python train.py --depths=[18] --kernel_size=3 --one_sided=false
Rows from block 15 of a small image super-resolution model, named by matrix and row number. Rows with one number belong to one channel. Each number is 128 + 24 x the weight over its row's rms, rounded and kept within 0 to 255. All counts start at 0. After the name is the row's rms in percent of the matrix's.
Before each channel's rows are labels from the 100 images, of 14976, where the channel reaches its highest value: "responds to" is what is common among them; "lies over" is the class under the peak. Only what is clearly more common there than usual is listed. The data: patchworks of several textures.
# convs0: first 3x3 conv (model.blocks.15.convs.0.weight, 96x96x3x3, each kernel summed), inputs 0-95
# convs1: second 3x3 conv (model.blocks.15.convs.1.weight, 96x96x3x3, transposed, each kernel summed), outputs 0-95

responds to: white; bubbly
lies over: bubbly
convs0.86 094 [108 144 174 128  64  80 140 107 124 136 133 115 100 169 113  83 125 101 139 130 137 109 168 171 121 130  98 160 133  68 139 138 140 120 118 111 138 113 110 139 118 126 129 146 155  99 140  41 143 140 102 168 137 125 110 135 140 142 136 124 122 120 120 113  96 163 158 161 121 106 101  87 129 133 115 123 106 154 176 113 157 104 131 102 130 143 119 128 108 121 149 127 142 135 141 148]
convs1.86 102 [149 175  90 144 166 152 132 132 139 111 107 185 156 109 133 150 134 133 121  73 109 142  97  88 140 130 124 161  88 161 153 113 117 148 148 136 122 126 143 131 131 131 134  97 107 116  95 191 106 130 145 147 116 137 151 131 149 122 134 154 172 130 140 148 123 104  81  87 127 133 166 144 116 117 121 134 136 123  89 157 118 170 132 168 152 127 129 118 143 168 127  92 108 113  93 104]

responds to: bubbly; crosshatched
lies over: bubbly; crosshatched
convs0.59 084 [124 144 134 122 151  84 159 144 119 133 122 138 107 165 104 108 131  94 114 148 106 133 112  77 130 111 119 157 145 149 137 139 141 125 140 129 114  98 105 175 103 175 132 110 116 139 177 158 125 162 112 127 142 127 149  78 142 102 154 149 120 125 157 116 143 134 143  73  88 107 141 120  96 113 133 159 112 111 167 119  83 106 124 117  93 121 157 143 174  82 161 151 151 110 152 130]
convs1.59 090 [151 118 136 126  94 124  94 131 125 104 134 103 142 120 158 127 176 133 155 114 142 156 145 135 143 124 167 122 131 109 166 108 122 116 190 142 132 157 139  98 131 117 113 145 141  99  88  84 125 143 134 157  93 148 118 160 133 142 114  93 103 105  90 142 101 149 137 149 161 180  88 155 181 152  97 128 109 158  94 118 149 101 163 161 149 125  89 117 100 127 120 121 116 139 115 120]

responds to: bubbly; centre pattern: bubbly
lies over: bubbly
convs0.54 098 [133  86 110 154 118 110 106 119 126 155 129 181 167 151 122 121 128 125 133 144 118 122 107 171 175 128 111 130 123 142 163 121 104 102 112 136 134 118 154 134 114  73 109 159 123  72 118  92 144 100 109 134 168 139 115 164  63 121 100 134 169 135 106 149  90 138 119 164 131 141 136 110 173 131 102 103 146 183 137 122 169 141 126 140 139 143 123 128 125 113 133  85 138 130 106 123]
convs1.54 087 [149 139 136 128 138 117 160 122 154 130  70 156 165 170 108 138 133  90 129 120 142 155 147 159  75 126 134 100 144 119 107 107 120  82 122 123 147 141 118 125 116 160 155 131 109 131 113 129 115 115 135 139 135 158 115 112 149  95  91  89  80 138 132  90 146 122 138 180 135 156 202 143 106 128 135 139 119  87 131 142  92 103 142 130 144  78 124 103 131  97 123 123 116 107  92 133]

responds to: crosshatched; woven; rays
lies over: crosshatched; woven
convs0.84 089 [165 133 154 102 181 114  90 136  75 108  94  98 106 156 141 154 136 108 122 112 119  98 112  83 135 157 122 137 127 109 151 124 139 127  96 133 149 153 112 129 140 168 137 174 133 121 114  92 162 115 137 174  94 113  98 141 146 121 127 101 134 153  77 133 138 133 162 120 136 178 114  91 112 142  96 140 155 140 164 137 105 136 114 147 149 161 122 138 101  93  99 104 133 141 150 114]
convs1.84 084 [ 90 130  98 174  82 100 130 120 175 139 163 157 137  90 130 117  91 133 115 124 135 120 125 185 110  92 112 114 106 134  86 119 127 133  99 114 137 101 130 138 113 111 130  96 110 159 134 138 116 141 104  74 139 124 116 121 136 118 123 134 168  96 178  80 136 128  97 115 108  87 163 140 145  66 135 100 105 130  99 111 140 123 125 101 139  94 103 122 119 109 145 133 116 139 114 109]

responds to: crosshatched; centre pattern: crosshatched
lies over: crosshatched
convs0.38 085 [134 142 137 142 115 107 138 177 132 117 109 143  73 138 153  94 126 117  83 148 120 109 166 144 132 155 130 138 102 119 138 150 139 159  95 140 122 171 141 138 155 121 115 145 135 109  59 151 199 115 140 112 166 122 115 142 145 151 149 113 110 100 131 134 151 133 157 129  86 148 117 127 131 126 134 168  71 120 147 134  82 130 108 114 131 114 120 126 113 160 149  93 132 138 171 101]
convs1.38 089 [116 119 122 114 115 135 102 106 123 128 139 110 152 146 108 186 119 118 154 106 129 122 123  95 122 104 112 138 155 129 122  78 121 108 144 112 139 110 137 107 129 182 111 106 125  95 196  78  77 148 112 142  91 135 123 102 160 140 106 134 141 147 129 148 135 144 117 108 158  99 179 128 144 111 164  89 131 167 121  90 167 134 156 130 135 152 116 146 113 114 114 169 117 105  91 140]

responds to: bubbly; rays
lies over: bubbly; rays
convs0.25 105 [115 141 134 125 145  91 137  27 146 139 105 159 146 159 112 144 137 132 161 149 122 121 143 140 126 105 116 149 135 118 128 164 131 150 177  98 159 112 174 133 108 116 109 151 139 142 173 127  97  95 129 119 121 151 135 114 150 132 113 141 119  68 120 132 128 102 125 120 109 147 101 139 134 102 122 125 153 150  99 133 105 136 133 107  74 102 127 138 146 110 117 122 197 133 143 148]
convs1.25 089 [132 106 141 150 128 162 121 177 126  52 104 120 162 165 119 103 101 138 110 109 178 126 133 119 125 142 115  98 103 121 120 146 135 122  98 141  96 115  93 158 132 134 111 100 126 113  87 108 120 179 142 129 108 160  98 136 112 115 132 153  95 165 134  70 119 156 102 144 121 110 117 132 139 134 119 137 133 118 145 120 122 157 111  90 135 191 131 123 151 128 131 140 139  98  76 113]

responds to: crosshatched
lies over: crosshatched
convs0.62 086 [150 133 103 119 125 154 127 165 106  88 159 120  78  59 135 140 122 127  99 150 132 139 141 128 126 165 113 103 112 116 160 127 122 103 129  99 153 122 105 154 132 121 121 143 144 114 103 137 203 143 149 148 109  74 132 126  86 127 126 159 144 148 156 166 103 109 125  92 122 154 106 143 126 145 151 110 145 164 114 112  99 112 131  95 121  90 111 134  98 109 123 123 178  98 137 135]
convs1.62 093 [117 129 114 120 131 102 122 117 143 134 125 141 209 163 112 122  92 109 113 116 118 122 141  91 131 161 126 155 157 119 145  81 129  77 111 156 113 137  92 159 137 135  90 116 125 110 131 151 127 145 140 107 115 158 133 131 152 123 119 114  83 100 132 108 138 151 145 172 157 143 221 137 132 128 104 152 132 141 125 119 141 117 141  66 148 157 142 107 132 148 131 146 127 125 103 136]

responds to: bubbly; centre pattern: bubbly
lies over: bubbly
convs0.29 102 [146  98  88 136 101 131 153 131 170 136 187 150 131 113 131 102 138 126 119 141 111 170 133 119 117 113 147 116  87 132 149 126 154 105 129 170 134 144  88 102 118 137 134 167  96 123 142 121 109 117 145 132 137 160 147 133 103 120 127  94 166 139 143 154 139 146 105 106 146  96 134 128  84  83 121 161 114 120 103  98 136  69 183 119 122 107 118  81  92  81 111 129 122 137 148 120]
convs1.29 098 [178 129 138 132 108 161 138 128 119 143 158 120 125 100 114 113  80 118 107 166 139 151  95  94 192  93  90  99 106  85 152  86 105 119 109 133 118 155  91 123 136  78 132 161 174 115 132 120 111 170 121 141 117  99 165 163 145 156 137 133 107 111 120 139 131 136 137 133 160 124 137 128 146 120 162  98 140 135 123 131 150  93 144 123 156 127 154 145  85 125 147 100 128 157 136 114]

responds to: crosshatched; centre pattern: crosshatched
lies over: crosshatched
convs0.75 101 [133  99 125 134  99 145 118 161 125  91 155  74 132 133  99  97  76  95 103 140 128 126 165 121 143 161 135 140 132 121 114 139  99 138 126 133 139 104 126 119 145  84 125 127 168 121 159 104 138 116 100 147 154 115 123 121 144 122 165 103 126  60  87 124 166 129 143  78 121 138 116 124 112 124 150 138 116 123 155 127 131 125 150 119 114 160 135 106 130 154 118 159  42 142 157 104]
convs1.75 107 [114 165  99 108  66 128 126 124 129 147 140  87 139 117 157 129  92 174 150 101 101 103 118  73 134 133  82 107 184 139 145 159 131 132 153 139 128 125 111 150 146 162 125 122 115 137 132  97 159 127 113 114 151 111 156 103 119 194 154 148 102 117 131 153 113  99 127  80 123 148 113 159 104 135 146 124 115 151 137 136 102 130 119 134 118 114 132 149 149 170 110 108 170 128 139  94]

responds to: crosshatched; rays; centre pattern: rays
lies over: rays; crosshatched
convs0.19 125 [117 138 132 114 119 135 125 146 125  33 151 144 120 141 136 150 135 131  84 116 150 147 141 128 121 123 120 151 152 126 124 151 137 112 170 164 124  92 143 159 143 110 154 180 141 124 116 145 164 140 144 119 159 122 109 109 144 133 121 129 111 175 129 136  94 162 120 146 145 134 122 126 133 107 115 132 185 137 118  72  76 138 125 136  86 145 124  92 129 136 128 118  60 136 112 121]
convs1.19 098 [170 130 106 142 130  69 172 104 132 215 112 111 116 115 139  96 101 149  85 106  97 124 127 120 132 144 107 114 107 129 117 141 121 159  75  99 114 175 129 117 115 133 122 129 136 126 122 101 138 117 145 151 153  91 144 143 120 143 131 135 159 119 137 166 119  83 130  87 139 109 162 104 101 108 154 112 126 110 142 151 118 120 112 104 132  86 156 172 145 121 127 138 129 141 159 113]

responds to: bubbly; woven; centre pattern: bubbly
lies over: bubbly
convs0.42 124 [114 136 149 100 148  45 165 108 133 130 135 124 107 127 109 111 115 113 120 173  97  49 116 121 123 139 117 119 155 110 166 139 111 125 129  92 142 103 111 127 197 173 124 141 159 122 112 104 139 135 115 184 134 143 106 133 135 143 141 143 144 120 109 129 112 108 150 110 124  88 131 125 110 174 109 142 121 137 153 141 139  92 145 112 132 124  99 111 109 117 125 150 131 100  99  99]
convs1.42 135 [142 101 107 159 129 171 129 169 152 140 129 146 131 121 161 166  86 130 137 144 172 175 106 141 139 162 134 117  83 151 125 104 141 150 137 150  94 114 181 160  76  72 163  99 103 114 144 147  89 121 141 121  95 120 157 125 141 133 110 139 143 109 132 134 120 129 140 168 137 162 136 135 133 126 144 123 121 139 127  93 120 125 106 136 128 136 166 164 130 112 124 111  83 153 155 164]

responds to: crosshatched
lies over: crosshatched
convs0.30 107 [124 129 127 115 137 113  98 199 150 100 104  96 117 114 117 114 143 139 114 125  92 138 106 146 145 133 123 129 161  78 118 105 124  80 133 160 136 119 125 168 143 125 112 131 126 135 106 114 176  43 146 110 150 132 122 124 129 110 126 140 138 167 114 124  94 114 155 189 129 141 118 132 140 132 169 134 150 145 138 131 133 121 131 114 129 148 130 109 123 132 126 128  80 117  48 125]
convs1.30 109 [160 101 101 135 118 141 132  98 138 152 115 159 110 124  80 119 140 127 109 102 157 131 157 131 103 138 133 128 103  73 140 127 132 143 129 103 132 112 129  97 115 116 129 121 156 137 126 164 148 187 139 139 168 136 110 120 129 137 136 124  91 123 147 135 168 156 111  84 118 143  92 129  80 156  95  60 118 146  59 146 121 153 145 131 134 120  88 148 119 135 132 124 138 148  77 120]

responds to: crosshatched; rays; centre pattern: rays
lies over: rays; crosshatched
convs0.47 104 [151 133 118 139 143 135  68 158 129 150 120 159 125 101 115 128 151 124 120 141  78 130  88  59 153 108 109 139 132 134 147 165 126 131  99 133 150 131 130 126 132 138 132 131 130  94 130 129 136 146 157 133 129 123 110 132 140 145 165 108 126 104  58 121 184 144 136 123 150 156 129 109 128 141 150 142 157 160 105 177  74 116 131 124 162 123 119 106 126  62 138 143  92 142 143 113]
convs1.47 093 [138 121 132 136 149  99 166 113 127 124 110 128 118 141 127 119 111 150 165 112 182 145 110 136 109 168 153 104 124  97 135  84 120 112 140 119 150 148 109 132 142 154 116  84 154 123 105 180  98 140 131 160 122  55 118 106 136  90 117  97 147 137 184  83 146 104 122  95 123 110 142 149 122 116  98 120 123 156 155 119  92 167 137 121 126 138 161 152 129 121 127 155  95  93 157 130]

responds to: yellow; crosshatched
lies over: crosshatched
convs0.93 083 [142 151 122 156 122 136  82 100 136 132 149 128 183 140 148 127 121 135 154 139 142 131 119 132 122 146 105 126 122 149 157 152 142 124 107  38  98 100 131 116 150 108 135 150 175 112 161 148 148 157 126 103 102 126 121 139 126  82 120 117 135 109  99 132 138 108 164  98 109 103 110 126 144  97 108 130 146 112 136 119 141 109 131 118 115 177 108 134 118  83  88 113 124 195 151  89]
convs1.93 095 [127 142 132 117 154  83 138 143  93  97 155 106  95 151 103 100 142 143 139 102 100 147  94  95 153 137 175 113 158 111 123 115 111 132 130 182 109 132 149 113 157 138 118 130 109 126 100  85 142 177 123 103 106 116 176 108 126 124 130 132 145 115 129  94  94  72 150 141 146 118 151 166 118  85 144 122 148  87 111 131 138 138 110 143 106 145 105  82 120 102 142 178 132 136 133 121]

responds to: crosshatched; bubbly
lies over: crosshatched; bubbly
convs0.40 084 [106 128 148 120 146  57 127 142 154 120 119 135  85 136 161 141 122 132 145 165 132  96 137 169 104 112 161 160 146 113 115 155 125 119 153 146  94  69 147 175 146 128 119 130 110 137 128 125 173 128 108  91 118 142 123 104 129 121 144 111  99 135 131 127 141 142 149  72 126 135 142 136 141 136 132 112  85 136 150 130 165 152 126 105  66 114 150 141 121 113 182 166 129 137 133  89]
convs1.40 077 [156 135 133 103 123 165 133  99 124  91 123 123 162 111 108 100 147  85 125  84 140 129 117 110 107 124  81  87 149 142 128 115 147 136  96 124 145 159 122  83 164 150 138  94  98 151 133 119 121 129 142 131 125 102 131 135 107 135 144 178 154 109 123 126  92 112  67 129  86 110 107 110 120  93 146 112 132 107 116 127 129 126  66 116 119 132  71 108 138 124 103  89 137 110 108 167]

responds to: crosshatched; brick
lies over: crosshatched
convs0.68 072 [115  85 126 114 111 132 126 139 113 116 163 146 139 144 150  84  90 196 134 142  82 128 142  85 118 140 163 132 144 104 146 150 135 133 113 127 118 211  94 149 137 131 115 147 108 104 151 139 123 122 155 102 130 174  96 105 124 123 129 117 127 143 151 144 141 123 154 138 112  94 109 147 112 133 141 134 104 107 148 113 146 100 162 117 110 139 138  88  98 117  66 134 104  93 143 115]
convs1.68 081 [157  76 136 153 133 115 152 140  98 119 131  54 105 106  87 102 116 116  90 126 136  99 145 139 116 105  99 149 136 129 119 109 141 112 123 129  93 131 101  92 128 104 125 148 137  76 135 148 111 161 108  84 123 113 111 153 133 142 114 129 176 121 133 149 137 164 139 153 188 129 145 131 138 121  91 108 111 144  91 117 120  93 136 125 134 115  68 109 125 118 115  82 109 131 128 144]

responds to: crosshatched; rays
lies over: crosshatched; rays
convs0.45 102 [139 115 101 133 151 122 124 161 175  37 137 126 167  76 136 125 150 131  93 106 148 124 134 124 107 131 102 140 115 139 161 114 155 135 162 116 101  98 169 155 130 152 129 125 154 110 105 125 161 130 120  98 136 116 122 129 117 125 132 162 141 174 143 156 113 163 113 117 117 111 136 129 129 132 113 122 153 110 101 131 133 129 122 104 135 120 134 109 107 126 123 168  46 163  86 127]
convs1.45 104 [159 104 179 133  96 136 128 126 106 160 174 121 137 102  75 115 143 104  76 113  66 116 131 120 141  84 141 143 141 115  94  98  99  99 134 110 141 144 104  71 131 118 112 130  87 120 163 124  99 118 156 126 120  89 146 117 132 116 127 111 138 135 110 172 142 120 109 130 160 113 137  92 132 128 134 104 118 167 172 115 139 116 143 120 160 102 114 127 166 145 132 131 103  99 106 126]

responds to: white; crosshatched
lies over: crosshatched
convs0.58 096 [ 90 143 123 129 115 108 134 106  81 124 106 132 126 121  46 178 127 142 129 127 133 127 156 153 143 143 133 138 136 195 122 144 175 120 137 132 127 137 126 125 109 148 149 121 115 118 145 101 114 125 144 106 133 123 141 184 154 116 144  93 121 104 139 141 107 140 140 148 111 116 120 122 166 165 123 108 216 123 115 133  94 118 123 139 127 132 134  90 116 142  65 140 118 129 105 135]
convs1.58 096 [176 101 139 123 126 132 131 152 165 158 121 138 115 143 161  81 163 120 139 138 125 130 163 129  96 131 142 121 107  59 147 135 105 125 135 127 142 133 143 125 111 107 145 112 146 136 106 132 136 137  93 136 161 115 129  67 128 121 146 150 139 136 131 144 155 108  83 121 159 153  91 109  89 116 125 154 129 156  82 145 120 151 154 126 127  99 111 164 166 151 204 124 144 141 161 126]

responds to: bubbly; crosshatched
lies over: bubbly; crosshatched
convs0.87 101 [139 133 134 110 122 118 116 119 131 142 115 122  97 166 140 164 130 117 138 104 111 122 109 140 114  98 148 115 145 117 159 194  41 106 120 122 118 147 187  90 134 144 130 103 124 115 147 144 168 149 107 144 124 113 141 115 151 146  46 114 119 137 164  99 138 120 122 136 123 100 127  95 115 147 121  86 106 149 147 132 141 162 139 150 172 132 125 149 125 160 122 145 151 150 125 126]
convs1.87 093 [180 100 144 125 130 118 159 150 114 109 100 140 169  85 118  83 118 120 115 146 130 139 126  95 169 137 129 147 114 136 113 140 206 131 116 151 128 125  55 135 143 137 113 105 121 144 118  89 124 124 134 136 140 128 110 142 108  96 158 129 162 135 105 146 109 121  95 133 104 139 147 143 149  98 159 136 172  98 103 154 161  86 100 111 103 141 167 104 131 122 132  92 146 120 131 142]

responds to: crosshatched; rays
lies over: crosshatched; rays
convs0.51 101 [105 129 141 102  50 132 135 128 138  71 100  95 122 190 165 124 133 116 136 111 152 123 116 135 137  89 127 113 130 127 111 127 138 147 124 149 106 124 129  91 123 150 141 116 143 148 165 128 113 156 127 114 187 136 128 120 140 138 109 119 115 147 141 133  64 134 125 166 109  91 127 114 108 135 122 119 151  93 122 106 124 155 121 176 131 155 113 159 110 199 128 135 119 153 150 133]
convs1.51 104 [147 130 108 138 210  88 158 133 115 182 172 163 145 109 118 134 113 122 106 113 102 122 125 104 120 142 146 145 143 127 131 142 117 103 124 127 119 110 122 136 146 134 101  84 125  89  90 146 103 126 121 134 135 108 112 125 125  99 120 128 139 139 115 214  96 109 136  68 155 112 168 117 154  96 137 105 108 112 151 133 117  95 130 126 144 113 151 122 138 110 128  94 118 155  99 138]

responds to: white; crosshatched; rays
lies over: crosshatched
convs0.17 089 [105 157 119 150 121  94  59 118 160 124 102 140 152 137  78 140 151 147 116 124 136 170 113 125 119 139 131 120 132 140 140 154 122 147 134 128 152 133 134 153 127 126 124 120 121 123 124  95 125 169 157  96 169 131 127  91 142 156 160 121 131 117  87 140 114 136  95 156 149 152 128 119 147 129  91 133 202 153 107 127  72 139 126 121 120 111 128 129 172  81 147 108 115 109 144  69]
convs1.17 100 [166 127 150 121 109 109 161 112  70 132 124 139 153 159 155 108 123 143 131 129 109 101 112 117 137 122  66 123 131 121 116 138 122 104 146 111 166 128 124 101  96 143 146 118 140 127 118 158 108  91 125 164 133  30 105 158 101  90 143 120 128 160 185 119 124  92 123 104 109 158 133 138 103 131 153 113 127 149 171 142  93 131  99 107 159 129 136 134 133 141 117 135 111 130 120 135]

responds to: crosshatched; brick
lies over: brick; crosshatched
convs0.24 107 [115 156 143 136 117 114 104 128 115 127 141 131 148 158 115  97  91 118  91 131 115 170 130 126 148 143 118  95 126 112 106 146 104 115 170 136 134 136 119 145  98 128 117  61 152 182 122 101 146 150 153 142  95 140 128 123 126 118 124 149 142  94 101 135 141 141 136 122 161  98 131 150 110  89 126 190 130 138  81 119 144 149 134  99 123 140 133 117  47 128 114  90  88 113 132 165]
convs1.24 110 [166  80 113 172 172 128 143 117 175 123 148 122 153  96 150 107 115 103 146 123 173 130 144 158 143 158 133 119 141 139 162 115 147 141 234 133 127 141 159 146 115  93 120 132 180  94 119 126 120 124 121 123 129 125 130 103 132 159 116 153 130 117 149 104 111 152 132 115 127 119 113 136 154 161 151 128 140 139 131 116 141 179 170 126 112 140 138 165 141 101 131 127 137 147 132 107]

responds to: bubbly; crosshatched
lies over: bubbly; crosshatched
convs0.35 119 [129 129 108 188  87 154 119 129 116  99 125 162 107 148 115 138 117 109 138 139 122  84 122 155 115 137  95 134  98 122 155 138 110 138 102 108 130 128 119 137 135  96 119 147 140 118 129 105 113  86 125 119 156 108 140 139  64 177 120 195 115  85 133 143  72 114 124 117 116 142 146 140 130 122 154 151 113 189 124 137 128 114 138 147 144 151 120 138 114 149 119  63 166 149 148 113]
convs1.35 084 [152 130 162 105 116 153 132 121 157 116 161 125 170  83 120 131 106 140 109 148 115 162 155 134 115 121 112 128 133 147 114 137 118 112 116  86 144  92 102 104 103 135  72 129 121 151 185 127 117 112 129 125 142 130 117 131 209 180 128  60 130 146 121 162 171 144 122 139 123 136 127 119 131 125 150  90 137 123 116 120 149  88 158 140 137 163 146 169 163 127 115 143 121 137 130 127]

responds to: crosshatched
lies over: crosshatched
convs0.48 089 [113 150 143 111 113 135 126 106 166 130 105 123 202 146 126 149 128 140 106 139 144 156 128 123 135 147 113 201 149 162 112 132 109  86 118  98 117 122 138 146 106 157 110 126 127 179 136 142 122 162 147  99  93 127 110 129  99 104 100 127 141 106  93 132 158 155 124  51 147 158  74 121 127 112 159  78 113 128 131 117  94 127 140 117 117 138 140 123 139 123  98 110 137 124 135 139]
convs1.48 100 [137  97 122 164 137 110 119 146 101 129 151 107  68 120 134 121 119 159 140 104 130 148 139 139 130 137 149  73 122 117 142 139 142 159 191 154 137 127 145 145 136 125 152 136 163 101 150 120 138 100 123 146 137 176 166 113 178 143 135 104 104 144 131 124 100 130 160 188 101 157 133 153 147 119 128 168 162 120 162 151 139 126 174 166 137 122 119 136 118 125 161 165 145 149 161 144]

responds to: crosshatched
lies over: crosshatched
convs0.20 115 [122 126 138 147 130 151 140  69 128 124 108 120 170 148 119 114 123 106 165 108 132 120 134  91 142 140 129 104 100 116 115 158 120 124  91 111 165 181 133 107 120 142 121  94 100 122 133 108 113 154 106 135 121 149 117 141 142 129 123 135 118  63 117  74 101 101 142 113 115 109  90 130 114 122 144 166 121 168 109 120 113 117 157 122 184 146 112 150  99 112 102 104 188 107 176 127]
convs1.20 085 [134 158 122 117  94 117 108 176  91 149 122 119 106 108 128 161 131 117 114 135 136 120 140 125 148  89 143 170 120 126 147 121 125 105  47 108 112 163  99 103 115 165 131 124 144 151 143 139 144 150 163 195 136 116 171 113 161 146 132 167 127 122  97 146 150 110 146 135 151 145 165 112 119 139 144  98 119 144 153 122 141  80 156 147 129 146 150 100 163 143 106 170 120 116 130 121]

responds to: white; bubbly; woven
lies over: bubbly
convs0.49 088 [149 142 133 121  76 149 139 153 156 116 173 128 116 158 147 144 129 144 104 148 126 102 134 153 116 130 132  74 161 136 184 116 118 112 116 171 101 114  97 117 152 125 114 167 131 115 119 123 117 123  97  90 133 141 100 126 116  88 134 160 135 165 146 100 159 132 136 113 111 121  97  95 100 200 125  94 116 131 140 134 110 123 153 191 129 125 158 155  87 141 125 141 112 140 126 144]
convs1.49 095 [127 139 119 124 142 104 114 105 118 120  91 134  96  99 128 113 142 147  91 150 141 145 129 126 115 104 118 101  93 113  88 133 138 114 119  90 133 123 153 156 101 105 104  92 106 152 150 131 138 126 150 186 143 156 147 117 152 155 140 111 129 132 113  83 139 141 104 104 117 126 126 184 104  80 156 133 156 100 113 133 136 193 102  51 111 136 102 104 154 131 119 119 153 108 146 143]